A small masked image model, trained from scratch.
Model: 1.37M parameters, 24-pixel images, arch mobilenet_v1, activation prelu, depths [4, 4, 4, 4], widths [64, 128, 256, 512].
Data: trained on pixel-art sprites of 400 made-up characters on tiled backdrops, 395000 training examples, 3.4 epochs.
Rows from block 6 of a small masked image model, named by matrix and row number. Each number is 128 + 32 x the weight over its row's rms, rounded and kept within 0 to 255. All counts start at 0.
After each channel's rows are labels from the 100 images, of 14976, where the channel reaches its highest value: "peak at" is the part of the image that holds the peak; "responds to" is what is common among them. Only what is clearly more common there than usual is listed. The data: pixel-art sprites of 400 made-up characters on tiled backdrops. In brackets: how many of the 100, against the usual share in percent.
# conv: pointwise conv (model.blocks.6.conv.weight, 128x128x1x1), inputs 0-127

conv.94 [138 139 127 220 135 155 144 144 144 137 106 112  85  99 124 125 129 149 111 141 161 115 136  86 139 110 119 162 154 138  99 124 149 189 109 144 109 113 115 148 137 119 109  97  67 172 147 124 223  68  55 128 132 199 119 129 114  41 186 112 125 111 126 111 105  98 134 107 132 166  94 102 112 116 123  84 132 117 167 169  74 150 134 235  76 132 124 100 143 146 141  95 143  91  96 164 129 141 135  83  94 137  85 133 163 103 101 142 119 187 163 134 107 137 121 161  52 150 121 118 102  86 172 124 125 103 136 132]
peak at: bottom left (68 vs 11.1)
responds to: large (85 vs 39.4); lower left (72 vs 24.6); white (28 vs 8)

conv.83 [ 95  78 150 168 142  90  90 101  84 156 164 112 191 148 137  64 136 133 132 104 138 121 144 128 134 123 116 108 113  89 160 155  63 156  74 129 150 109 139 184  98 151 137 186 102 106 117 140  82 124 116 102 115 131 155 110 108 113  88 150 160 185 133 137 165 132 167 121 112 169 146 105 114 141 110 106 168 130 158 168  65 145  86 104  60  80 126 219 163 117 124  83 169 144 110 156 170 130  95  91 149  78 134 141 107 183 137 162  99 135  58 117 161  99  96  73  91  86 120 125 171 172 107 168 116 135 146  96]
peak at: top right (43 vs 11.1)
responds to: large (65 vs 39.4); white (47 vs 8)

conv.65 [152  67 169  80 123 130 173 120 111 112 120  96 122 144 153 115 117 101 115 138 150  81  88 149 148 156 202 120 117 152 154 110 117 166 103  82 174 183 106 115  89 100 118 106 136  95 147 131 131  96 161 101  86 145 111 134 143 148  65 185 144 140 135 178 188 115 190 110 141 152 104  80 131 164 149 185  90 135 181 108  75 150  94 113  46 102  95  63 121 120 167 101 140 181 116 140 151 130 175 134 129  74 125 144 151 143 115 170 111 137 127 130  72 174 148 138 138 177  90  86 173 159 115 169  90 149  95 155]
peak at: top right (31 vs 11.1)
responds to: large (96 vs 39.4); black (50 vs 8.5); white (25 vs 8)

conv.0 [132 123 179 178  76  88 155  81 100 140 102 137 128 131 140  71 130 126 167  91 146 100 146 135 126 134  96 111 131 129 130  81 146 105  91 104  89 120 151 173  72 124  96 178 158 163 112 161 161 160 130 147  54  97 145 104 189  91 104 129 112 166 141 117 127 179 124 150 177 159  95 173 158 122 116 157 164  81 121 119 186 128 119 123  90  94 127 147 145  46 105 126 183 106  80  99 196 182  98 157 145 137 166 136 109 150 128 133 136 136 121 196 131 185  85  84 102 130 183 135 154 193 115 105 158 131 100 110]
peak at: bottom centre (28 vs 11.1)
responds to: large (92 vs 39.4); white (84 vs 8)

conv.102 [ 75  90 110  84 151  82  92 144 101 126  89  96 140 114 113 109 133  72  97 138 146 188 130 114 132 110 140 144 132 144 140 134 156 161 125 150 139 140 111 156 132 141 140 118 127 115 149 170  55 102  84 124 115 158 124 182 143 136 116 171 103 134 149 106 103 125 111 154 157  95  81  87  53 162 132 146 151 171 118 126  82 158 162  54  99  83 122 138 139 154 146 132 157 104  90 124  99  76 255 126 146 147 166  97  91 123 144 103 122 139  50 121  93 127 111 151  94  87 189 106  85 131 186 125  84 167 111 148]
peak at: bottom centre (41 vs 11.1)
responds to: large (93 vs 39.4); black (25 vs 8.5)

conv.18 [172 102 113 136 157  94 122 137 113 136 168 133 110 149 162 125 114 143  70 143 155 121 121 153 126 142 147 101 117 163 149 187 127  69  87 143 142  86 144 134  79 133 220  71 198 139 184 142 127 100 150 175 152 155 128 172 255 165 117 108 131  85  95 122 190 110 165 136 154 132 109 152 154 120 116 146  89 174 131 144 126 124  89  90 157 151 190 123  75 172 136 132 171 146  95  95 139 110 142 215 127 144  95 106 125 106 115 154 133 130 129 115 153 142  71 137 130 121 126 117 147 181 133 120 182 134 108 144]
peak at: centre (36 vs 11.1)
responds to: large (76 vs 39.4); white (44 vs 8)

conv.72 [165 128 129 146 169 190 137 117 121 145 156 157 151 168 135 102 131 132 189 101 147 101 123  60 102 108 153 135 151 128 146 139 104 120  94 125 149 118 147 144 110 222 123 155 123 146  64 169 129 144 134  74 129 101 125  85 216  84 125 123 139 205 119  66 150 100 131 163 116 149 106 148 126 143 125 146 109 125 118 129 123 158 113 116  85 135 157   0 143  73 128 118 127 148 154 146 111 131 114 147 158 123 102 137 129 149 128 112 149  89 108 116 131 136 204 121 122 120 127 113 121 182 225 102 126 178 150 157]
peak at: top right (94 vs 11.1)
responds to: large (69 vs 39.4); white (27 vs 8)

conv.47 [172 148 127  91 149 173 129 123 108 128  75 165 120  89 134 173 123 129  87 170 128 128 156 137  94  95 107 117 129 143 160 168  97  92 112 142 114 134 161  95 146  74 131 142 235 109 119  81 131 166  48 168 120 138 111 136 143 106 126 171  92 103 132 144  96 134 142  55 190 105 118 238 145 150 130 123 126  76 140 129 123 102 155 112 121 105  99  75 108 147 130 123 117 146  84  99 125 143 140 167 168 132 102 107  76 135 133 133 119 142 104 146  90 150 122 132 139 108 135 107 218 141 118  79  31 127 117 158]
peak at: bottom left (52 vs 11.1)
responds to: large (73 vs 39.4); white (36 vs 8)

conv.48 [103  92  64  73 135 121 142  65 141 113 125 108  96  91 138 143 126 141  72  75 113  88 116 137 107  70 159 152 116  85 170 133 159 181 148 175 135  96 134 116 179 142 125  59 114 140 120  99 102 153 238 162  58 126 127 123 107 145  77 103 131 158 114 125 156  89 178 127 124 149 211  99 102 131 154 179 108 131 107 187 146 118 139 141 105 126 166 120 135  94  76 118 101 160 163 138 156 151 157 105 137 105 155 130 152 153  95 145 143 101 153 138 157  89 149 158 123  78  82 162 143 131 121 152 111  55 135 156]
peak at: centre (34 vs 11.1)
responds to: large (91 vs 39.4); white (45 vs 8); black (41 vs 8.5)

conv.63 [171 134 119  71 136 139 137 156 120 177 120 174 137 226 153 165 125 126 147 104  82 118 161  57 134 147 132 127 103 150 119 147 151 121 162 143 168 151 165 112 152 140 130 174  99 129 136 134  96 115 131  98 120 142 119  67 160 106 154 172  68  48 138 116 119 112 198 112 162 135 108 117  98 141  98 127 166 197 105 180 106 122 108 160 134 113 163 174 119 161 111  91 123 112 135 167 152  90 116  75 111 131 108 179 135  95 198 184 167 175 115 140 157 135 147 185 124 159 118 109 113 149 144  66 182 114 163  86]
peak at: centre (28 vs 11.1)
responds to: large (84 vs 39.4); white (61 vs 8)

conv.84 [155 114 124  98 135 125 118 130 140 176 126 176 121  88  56  94 110 130 115 106 166 187 117 156 104 108 101 167 148 168 125 158  71 162 130 138 100 151 129  95  67 150 172 126 151 179 134  87 231 178 126 116 166  96  94 150 128  60 167  72 140 137 159 134  65  95 144 100 120 125 105 160 158 116 170 123 119 100  95 106  94 125 167  71  88 182 121 144 128  77 101 161 167 105  90 146 101 114 127 101 120  90 144 172 180 110 157  89 105 191  99 115 179 147 110  91 132 121 147 129 106 147 142  98 149 108 114  95]
peak at: bottom left (54 vs 11.1)
responds to: large (76 vs 39.4); lower left (55 vs 24.6); white (31 vs 8)

conv.12 [140 152  68 104 168 168  47 155 154 160 184  71  95 144 111 156 137 141 132 139 135  89 127 167 136 109 115 151 196  87  98 119 172 133 110 114 128 152 149 131 109 143 119 120 130 117 138  97 141 145 155  73 140 143 114 141 134 110 144 117 174 131 147 135  90  95 176 186 125 167 121 109 113 140 116 154 131 106 162  92 135 177 123 124 129 132 107 124 127 144  97 121 105 167  94 129 100 116 154 107 159 143 211 130  87 178  41  88 103  65 127 128 184 145  46 172 137  79  66 166 117 174 194  88 115 134  94 101]
peak at: bottom right (30 vs 11.1)
responds to: large (68 vs 39.4); yellow (42 vs 8.5)

conv.11 [121 136 169  66  97 116 139 118 107 184 141 145  97 145  86 155 102 129 171 231  71 158 110  89  92 113 118 153 116 110 115 207 120  83 116  97 126 134 132 136  76 118  92 132 165 133 124 107 163 129 112 100 111 120 141 141 103  97 106 151 105 147 109 169 117 133 107 157 181 139  47 211 144 133 118  96 110 177 126  99  94 214 111 129 175 102 102 117 127 123 119 113 103 120  32 118 114 109 132  82 148 119 115 129 142 152 119 116 170 134 142  98 154 125 117  78 164 118 181 186 139 169 147 156 145 154  76 137]
peak at: top right (28 vs 11.1)
responds to: large (85 vs 39.4); orange (40 vs 8.3); yellow (32 vs 8.5)

conv.31 [170 152  84 201 134 112 183 150 110 128 133 121 128  61 148 150 100 100 112 121 145  99 194 133 112  85 137 109  82 117 116 127 154 112 113  94 142  93 126 157 118 180 138 160 113  79 140 141 137 174  96 144 130 173 134 106 211 122 165 127 184 211  90  53 151 150 112 103 144 150 182 117 133 117 123 104 105 124 157 200 151 159 121  96 126 152 165  89 129 141 152 128 157 159  65  71 120 175 132 125 129  91 123  82 120 118 150 153 153  57 137 128 145  89 177 136 166 129 129 118 169 131 177  83 145 117  78 145]
peak at: top right (44 vs 11.1)
responds to: large (77 vs 39.4); white (55 vs 8); upper right (55 vs 25.6); colour: pink (25 vs 8.7)

conv.60 [139  52 157  96 137  33 172 125 129 158 100 183 160 122 163 116 147 114 113 118 180 132 134  88 114 143 161 113 165 180 153 162 160  72 151 137 173 137 135 149  98 126 156  65 117 137 125 106 103 121 157 136 112 128 103 158 141 160 122 155 163 185 135 121 154 107 163 115 134 167 129 108 125 146 128 142  88 158 115 113 117 109 125 103  73 131 146 126 154  78 118 103 180 165  78 106  92 115 208 161 197 170 151 149 180 125 139 103 129 138 122 137  77 168 173 151 134 141 172  98  91 131  87 128  42 193 154 139]
peak at: bottom left (45 vs 11.1); bottom centre (33 vs 11.1)
responds to: large (78 vs 39.4); lower left (56 vs 24.6); black (30 vs 8.5)

conv.46 [ 99 149 171  59 116 209 149 106 186 128 202 149 184 100 135  98 125  91 194 171 151 118 146 150 200 128 129 116  94  92 102 151 110 124 127 119 118  73 151 132 130 139 132  78  97  63 139 145 132 147 142 107 146 103  82 158 169 174 176 130 141 106 159  98 137 141 166 235 103 101  80 133 132 112  72 117 136 144 135 111 162 128 102 134 121 139 177  90 132 153 150 145 117 111 117 164 141 157  87 117 102 163 144 130 175 105 119 123 176 166 109 101 141 128 121 142 181 122 104 150 160  68  98 162 160 135 172 104]
peak at: top right (28 vs 11.1)
responds to: large (75 vs 39.4); pink (29 vs 8.7)

conv.45 [130 136 129  49 128 134 150 141 193  58 106  86  50 188 167 147 112 129 144 121 190 200  95 122 145  90 129 120  60 177 174 117 163 140 108 102 106  90 135 163 128 160 130  92 114 158 130 177 186 127 165 109 152  80 125 116 145 105 197 179 159  67 136 124 127 146  88 128 122  78 166 120 118 165 145 126 101 167 139 109 152 130 102 143 140 151 165  74 118 139 142 150 104  95 107  96 105 133 180 161 138 144 172 119 134 118 144 132 128 114 136 102  79 128  83 121 102 130 105  95 127 200 117 127 130  87  65 126]
peak at: centre (28 vs 11.1)
responds to: large (96 vs 39.4); red (35 vs 8.5)

conv.57 [109 112 100 107 152 138  86  95 130 114  78 146 172 143 127 155 134 214 116 115 145 122  74 107 163 173 163 108 105 118 121 136 162 106 198 156 159 141 133 107 192 119 188 124 145 132 158 136 115  99 135 112 105 113 163 150 105 104 145 131 120  75 139 124 117 142 188 144 110 135 154  98 101 135 145  77 121  92 120 132 131 161 105 143 128 107 138 218 188 152 127 126 144 147 124 133 110 152 208 206 129 104 142  80 186 152  44  84 106 141 148  71 153 130 189 147 143 122  76 175 151 172 162 158 152 139 132  91]
peak at: centre (42 vs 11.1)
responds to: large (99 vs 39.4); black (46 vs 8.5); white (44 vs 8)

conv.51 [134 104 154  87  77 128 110 123 156 200 173 129 105 226 128  97 149 114 100 119 157 119 108 105 178  99 102 120 101  82 123 159 156 124  83 124 169 110 154 137 123  74 143 171 166 129 109 156 123 107 203 121 128 114 100 112 106 162 145 129 132 140 112 216 179 127  97  91 109 141 145 129 119 155 126 126 129 158 117 130 129  45 124  60 163 117 122 105 130 130 137 144 130 151  28 137 120 160 104 145  98 104 137 162 158 131 142 110 117  69 149  74 138 134  86  99 119 114 146 127 142 106  83 238 151 107 133 134]
peak at: bottom right (40 vs 11.1)
responds to: large (84 vs 39.4); lower right (58 vs 24.8); black (31 vs 8.5)

conv.85 [154 164 158 138 131 168 124 169 178 110 183 125 136 144 126 130  92 145 131  89 163 129 166 165 103 154 118 108 135 163 149 133 123 207 144 142 122 144 136 129  98 114 133 125 105 126 134 165 249 111 125 147 150 144  98 144  97 121  77  98 144  94 148 150 123  98  93 133 153 100 198 135 136 133 130 103 107  95 144 134 111 132 148 210 125 172 169 136 144 171 163 142 107  99  85  97 146 137  23 134  92 127 121 145  97 119 127 111 139  97 146 124 115 104 130 106  78 177  80 129 222  60 115 168 169  89 154 111]
peak at: bottom left (37 vs 11.1); bottom centre (34 vs 11.1)
responds to: large (77 vs 39.4); white (52 vs 8); lower left (51 vs 24.6); colour: yellow (28 vs 8.5)